config.toml
arch = "dit"
hop_length = 160
spec_augment = false
num_classes = 12
head_dim = 32
layers = 6
beta2 = 0.99
learning_rate = 0.0039
shampoo_beta = 0.99
precondition_frequency = 20
max_precond_dim = 1536
max_steps = 22200
warmup_steps = 440
weight_decay = 0.07
adamw_weight_decay_other_params = 0.05
Rows from block 3, named by matrix and row number. Rows with one number belong to one neuron. Each number is 50 + 10 x the weight over its row's rms, rounded and kept within 0 to 99. All counts start at 0. After the name is the row's rms in percent of the matrix's.
# fc1: MLP up (model.blocks.3.mlp.fc1.weight, 576x192), inputs 0-95
# fc2: MLP down (model.blocks.3.mlp.fc2.weight, 192x576, transposed), outputs 0-95
fc1.13 175:47 46 49 67 50 49 54 57 48 51 56 48 54 39 34 43 51 49 67 61 51 51 56 30 41 45 58 79 30 50 35 50 55 39 54 43 39 60 57 53 45 37 40 46 50 46 70 53 32 69 39 68 81 39 49 42 47 56 47 57 73 44 40 50 54 42 45 45 46 49 53 64 47 52 46 32 42 43 69 55 43 63 44 56 50 23 67 52 54 48 54 52 35 53 53 57
fc2.13 118:54 52 50 60 52 50 43 54 41 55 53 46 56 67 33 37 57 57 65 55 51 59 43 25 37 45 55 74 22 54 68 43 52 63 46 50 39 61 63 52 56 62 49 48 54 38 29 49 35 69 54 39 72 61 46 67 51 59 52 58 33 50 57 53 41 54 45 44 53 49 57 52 61 52 53 32 34 46 50 41 61 34 42 49 53 35 59 53 57 59 43 56 41 50 26 63
fc1.14 083:50 65 58 33 35 58 56 40 47 46 47 49 37 51 52 52 59 52 55 37 57 47 45 45 51 47 53 42 53 45 31 34 48 44 51 43 60 53 53 50 51 42 46 52 56 42 46 45 65 48 56 38 51 58 58 51 53 51 54 54 42 59 43 54 43 62 38 40 47 62 49 45 43 48 54 61 50 53 40 62 49 54 61 46 56 60 50 61 48 64 63 48 50 58 56 52
fc2.14 086:52 49 68 52 40 53 50 55 55 52 56 48 51 43 53 46 51 54 54 51 53 50 41 46 52 43 49 49 52 46 56 46 55 47 42 53 56 45 51 56 45 60 56 54 55 59 46 51 44 46 43 49 50 59 49 44 37 48 48 54 45 44 47 49 55 53 54 47 46 44 42 48 48 54 50 45 57 55 42 59 49 43 47 44 58 54 54 52 52 54 57 47 51 62 39 41
fc1.15 081:53 53 66 61 53 61 34 45 48 52 56 51 48 57 53 49 55 40 60 49 84 45 56 59 39 43 62 52 53 62 50 53 40 47 53 67 53 53 46 49 50 52 64 68 45 46 47 37 60 51 43 51 52 42 42 48 63 56 52 55 52 59 57 63 64 60 42 59 40 34 52 42 59 41 43 69 61 53 42 52 49 41 58 57 49 44 56 29 44 48 57 51 37 56 48 40
fc2.15 093:74 47 38 49 44 44 65 60 58 61 58 49 54 39 50 49 53 59 49 41 23 60 50 52 48 56 52 54 43 48 56 44 53 46 40 43 60 60 45 42 43 51 43 58 57 36 50 57 52 44 54 59 50 57 52 55 80 34 54 63 48 49 57 66 39 52 61 48 52 47 47 72 51 53 36 47 50 55 64 46 57 44 50 52 46 42 39 59 49 55 44 48 51 55 56 39
fc1.16 064:33 47 76 48 44 55 59 59 42 54 50 62 65 51 44 49 39 48 36 43 47 60 67 41 48 44 52 48 45 46 63 51 36 38 47 55 50 58 49 40 37 50 58 58 53 42 47 72 48 45 70 56 51 47 46 56 40 54 67 53 60 45 56 60 55 61 71 42 49 67 53 56 46 48 61 73 63 61 47 71 55 44 39 51 46 48 55 49 52 46 56 50 58 51 57 51
fc2.16 110:58 57 23 57 57 43 51 44 52 44 45 60 59 54 52 54 57 49 51 57 53 58 51 45 50 48 49 48 56 48 47 57 62 49 40 38 57 47 45 59 51 57 32 55 48 46 48 32 45 54 46 51 48 49 91 52 42 49 49 58 53 55 47 48 37 43 36 60 43 30 54 59 47 41 49 41 39 48 56 51 49 49 44 53 50 54 51 39 53 56 52 52 49 46 62 54
fc1.17 110:55 63 47 53 48 51 50 58 47 63 47 25 60 35 37 45 57 28 65 47 43 41 50 60 34 47 45 51 49 41 40 44 43 47 37 69 45 51 36 46 40 51 31 55 41 54 49 55 35 45 48 17 56 43 48 31 44 38 52 36 40 44 55 43 51 37 40 49 58 41 59 68 54 45 48 59 37 50 58 28 41 57 50 47 48 59 20 45 41 52 44 94 55 75 49 42
fc2.17 121:60 61 90 49 55 48 53 53 55 47 63 64 60 54 59 53 46 36 43 49 66 47 46 53 50 65 52 47 43 42 61 47 46 49 37 46 47 58 48 47 50 60 69 58 58 58 51 58 54 52 50 47 50 60 38 35 66 47 43 60 55 58 53 47 43 38 61 56 52 45 47 60 62 57 57 49 33 56 47 63 51 61 68 48 63 47 65 61 41 56 68 45 49 33 41 53
fc1.18 103:58 36 39 55 36 60 48 51 54 48 56 75 43 52 50 40 56 26 74 56 39 41 48 44 47 50 35 51 56 49 39 53 59 47 45 68 35 54 41 40 51 45 52 55 51 54 59 38 48 50 53 39 57 58 43 51 65 44 46 56 52 52 56 50 52 24 36 51 55 73 45 42 37 47 41 69 57 54 55 44 58 45 57 47 43 61 49 55 56 48 54 60 52 35 55 39
fc2.18 092:36 33 71 53 41 56 68 51 45 46 47 32 56 50 46 63 64 51 41 57 36 41 52 53 71 49 58 51 52 52 64 62 48 59 42 56 49 53 63 69 47 61 47 40 47 49 54 55 41 38 56 62 39 56 42 38 28 37 57 61 31 51 48 53 35 53 64 52 55 67 56 52 45 36 47 57 51 53 54 52 47 57 55 62 51 55 53 43 43 51 50 53 41 68 41 63
fc1.19 105:48 53 48 51 45 46 60 61 56 67 55 43 57 55 55 51 42 51 55 66 53 50 49 54 34 48 42 47 38 67 27 48 49 61 39 66 49 46 66 50 26 48 41 62 49 58 45 36 50 47 44 49 67 57 46 52 47 25 48 58 47 51 48 31 49 55 69 39 69 53 42 70 48 51 48 63 69 56 46 37 54 54 49 26 64 57 58 45 58 53 44 45 40 51 59 35
fc2.19 084:44 57 52 55 45 27 61 64 49 54 57 62 46 65 34 61 39 34 51 41 56 56 61 42 44 57 49 47 63 62 58 50 57 54 60 59 37 48 30 38 30 40 62 59 52 78 40 43 45 59 59 53 40 65 37 55 42 53 52 33 45 51 45 44 50 40 37 61 59 48 58 36 50 45 52 47 33 66 38 41 53 53 58 30 40 54 54 47 43 59 66 58 73 49 43 59
fc1.20 097:55 58 47 33 53 46 53 46 67 48 46 52 45 49 55 28 34 58 54 31 49 41 53 68 57 62 25 61 64 47 43 57 38 37 41 54 58 52 57 73 38 25 53 52 46 39 35 39 57 62 50 71 47 43 52 59 48 51 68 53 52 56 69 59 54 44 48 42 52 48 43 48 53 47 51 34 52 35 40 44 47 48 63 35 67 55 53 64 45 73 72 39 63 55 51 46
fc2.20 107:42 49 38 58 65 63 45 52 41 47 66 48 51 45 65 57 65 42 42 54 35 68 57 31 49 53 78 35 27 39 62 55 60 38 45 47 47 41 43 25 32 47 52 55 52 38 45 41 53 37 53 68 45 32 56 69 58 63 56 42 53 56 45 60 38 26 57 58 51 50 62 52 58 43 53 46 63 41 37 46 48 39 50 40 32 49 50 60 55 63 32 45 25 39 54 46
fc1.21 089:38 52 59 53 62 47 52 44 42 38 51 55 48 44 52 39 31 34 44 39 38 45 55 48 58 58 57 42 49 43 39 38 45 45 45 53 39 53 54 45 50 47 74 32 42 46 48 48 47 52 58 44 58 56 57 52 48 37 59 57 52 53 50 53 56 42 53 51 54 63 57 35 52 39 44 65 61 51 41 51 66 49 21 51 51 46 52 57 63 43 48 66 41 46 66 57
fc2.21 082:52 65 45 58 66 52 46 53 43 51 46 57 47 55 36 55 36 63 47 49 34 41 53 47 49 54 47 48 50 53 44 32 52 65 50 55 50 38 40 50 54 51 36 46 56 35 54 56 40 51 47 49 42 48 59 46 61 46 47 52 51 57 47 44 19 59 33 55 46 48 57 37 53 48 53 56 47 39 44 51 50 54 37 40 45 59 46 57 49 49 59 38 41 57 72 50
fc1.22 109:52 54 44 44 68 58 58 49 41 48 68 61 59 53 46 44 51 53 39 49 48 58 48 63 57 42 42 47 47 38 49 60 51 53 39 63 51 52 48 52 42 47 48 26 25 26 60 60 44 49 47 54 63 39 45 46 55 43 56 52 48 53 38 66 51 23 50 38 41 49 59 75 56 51 45 66 56 55 58 38 64 52 50 42 38 38 45 49 50 51 46 64 49 44 50 57
fc2.22 113:55 35 57 53 53 58 39 53 44 53 60 52 35 49 45 47 56 45 46 51 55 21 46 35 55 49 60 54 50 48 53 74 53 71 52 66 45 54 64 55 36 50 60 71 65 41 60 47 66 52 49 51 49 47 48 37 37 42 64 53 33 44 47 61 40 47 47 49 40 39 44 30 50 45 58 38 65 40 66 59 54 60 48 43 59 60 38 54 54 51 58 41 47 61 54 53
fc1.23 094:62 61 48 65 65 46 36 56 54 44 44 50 53 46 43 39 55 47 52 66 59 35 44 46 54 50 50 36 45 39 47 43 57 38 54 56 40 43 50 41 53 63 48 42 45 45 47 53 35 42 46 46 38 55 52 52 48 55 49 44 64 29 34 48 49 37 42 27 55 60 43 63 40 39 34 48 42 29 45 51 57 38 48 52 56 42 48 25 45 45 41 48 52 53 50 47
fc2.23 099:45 43 59 45 62 59 43 67 62 47 62 49 44 60 49 53 55 52 50 40 65 49 42 51 66 44 49 52 47 48 67 58 50 66 49 56 53 53 58 41 48 59 36 58 49 51 41 58 39 49 51 44 45 72 46 53 49 57 52 57 51 47 59 57 61 61 56 61 66 57 46 56 60 49 55 53 47 57 54 42 64 56 58 46 43 54 50 36 35 47 51 46 47 47 52 42
fc1.24 101:60 48 45 74 54 45 38 41 42 66 51 54 38 40 49 65 43 49 51 72 49 56 53 61 57 68 60 39 62 59 49 71 35 46 36 24 45 50 44 62 48 47 52 56 69 45 39 57 45 31 61 51 38 65 48 46 52 46 63 47 55 49 48 23 57 53 46 57 52 47 44 57 32 50 52 65 33 53 47 70 57 49 38 52 52 64 43 47 70 53 54 47 43 51 42 50
fc2.24 092:45 44 35 24 55 51 63 31 42 53 49 34 51 47 40 41 62 52 39 47 62 34 53 54 55 31 57 60 28 56 37 54 63 53 53 40 58 40 54 43 61 44 47 49 54 48 49 48 45 57 62 56 57 62 69 53 57 62 65 50 53 63 43 35 43 40 66 49 53 56 43 47 58 52 49 38 59 40 37 52 58 31 66 57 54 48 44 61 34 58 40 47 55 34 54 60
fc1.25 081:42 54 79 49 30 77 41 34 50 50 57 60 55 52 50 46 48 46 42 51 56 58 56 39 44 50 52 41 46 50 52 52 65 58 52 66 45 48 53 43 59 50 72 48 25 57 48 34 48 46 42 45 48 55 47 46 43 46 62 45 52 50 43 47 55 41 62 55 38 28 53 52 50 64 42 48 64 30 55 50 40 65 34 55 46 48 40 38 56 39 52 40 52 62 72 41
fc2.25 088:59 52 21 54 38 70 56 40 50 57 56 54 45 52 52 49 60 56 41 46 54 55 47 51 24 56 59 39 50 49 35 50 48 49 57 58 53 46 48 56 46 56 20 49 70 76 52 31 43 49 50 60 51 62 46 45 46 48 45 51 55 51 48 55 32 52 53 51 54 34 47 50 45 65 39 46 52 56 51 55 54 53 47 54 44 48 45 49 42 55 49 52 52 59 75 50
fc1.26 098:48 46 49 42 46 34 42 58 54 28 30 56 60 30 45 51 57 62 79 42 48 41 43 40 42 46 53 59 57 59 46 36 44 59 38 76 44 58 79 33 41 44 55 50 46 56 49 58 50 43 30 64 57 59 47 40 43 41 36 53 55 66 55 66 42 48 37 48 44 45 34 46 53 56 56 40 68 39 36 51 38 49 62 35 49 44 45 53 62 42 39 51 52 64 49 64
fc2.26 121:42 56 46 45 53 47 53 64 53 38 29 43 50 34 55 49 56 36 17 68 51 65 32 62 42 43 39 43 40 49 57 45 68 62 32 76 52 52 35 61 34 54 53 67 54 52 56 55 52 55 38 56 60 53 54 41 55 53 39 51 58 42 56 54 51 49 69 41 43 49 66 55 53 49 47 49 29 48 46 48 52 59 45 40 48 58 49 45 48 50 62 44 46 44 46 44
fc1.27 112:57 56 54 48 45 50 29 50 65 51 56 60 34 50 37 44 55 53 37 53 60 62 43 55 45 36 57 35 45 63 53 49 53 30 29 40 42 46 43 56 60 39 46 55 45 53 44 56 51 47 61 52 59 57 45 59 38 42 42 39 54 37 52 49 43 28 46 51 15 45 57 31 46 42 36 64 67 48 29 58 58 47 52 39 40 62 51 48 57 38 57 38 51 55 40 31
fc2.27 103:42 51 55 57 39 52 56 45 33 35 44 34 57 49 55 66 60 50 59 49 62 45 63 45 54 51 44 62 54 58 56 62 44 43 40 47 60 55 41 50 53 46 66 46 59 55 51 60 42 42 52 44 52 60 50 61 49 57 49 53 58 64 41 41 68 51 49 44 35 50 58 62 44 60 52 36 50 48 26 51 53 43 46 41 56 48 50 21 36 47 49 53 52 30 49 71
fc1.28 089:66 47 36 31 30 44 38 57 54 51 47 26 51 44 57 47 57 59 59 45 29 56 60 40 54 70 55 55 46 52 50 35 58 51 58 56 44 39 64 61 56 51 46 46 66 41 49 58 61 57 41 65 65 59 51 52 71 49 40 55 51 46 34 53 51 53 42 33 47 41 43 58 27 57 56 35 37 57 43 57 57 60 39 41 63 45 64 50 45 38 47 37 56 43 31 39
fc2.28 087:51 56 33 66 42 36 60 52 56 53 43 50 55 66 63 38 54 57 54 52 29 48 58 55 55 34 60 39 49 54 52 26 37 72 59 42 56 75 40 45 58 42 54 47 57 45 57 46 57 52 52 59 55 38 67 36 43 55 49 69 35 66 75 47 42 48 55 54 63 49 58 85 40 52 57 39 45 40 48 37 50 61 72 46 29 50 57 46 49 51 61 42 38 59 50 47
fc1.29 069:45 50 60 60 47 46 64 48 42 54 55 46 37 44 60 54 46 71 47 62 43 42 70 43 62 54 34 49 55 50 36 32 45 50 37 52 51 44 45 46 41 43 58 35 45 69 47 37 62 57 58 27 51 53 37 57 37 39 49 44 45 40 35 56 33 67 68 66 48 49 40 46 54 62 32 52 47 37 57 47 40 49 47 49 52 39 55 38 56 41 49 63 31 52 39 52
fc2.29 093:33 55 44 62 61 61 67 45 56 52 48 31 52 46 46 53 23 24 55 48 44 47 78 45 48 50 57 63 55 58 42 57 58 49 40 44 37 59 43 50 40 28 48 56 59 51 48 75 33 47 45 57 46 56 61 53 62 48 51 50 38 46 63 62 62 71 31 36 59 40 42 54 41 36 46 57 52 52 48 49 40 59 55 46 49 40 50 52 48 55 48 54 63 48 44 48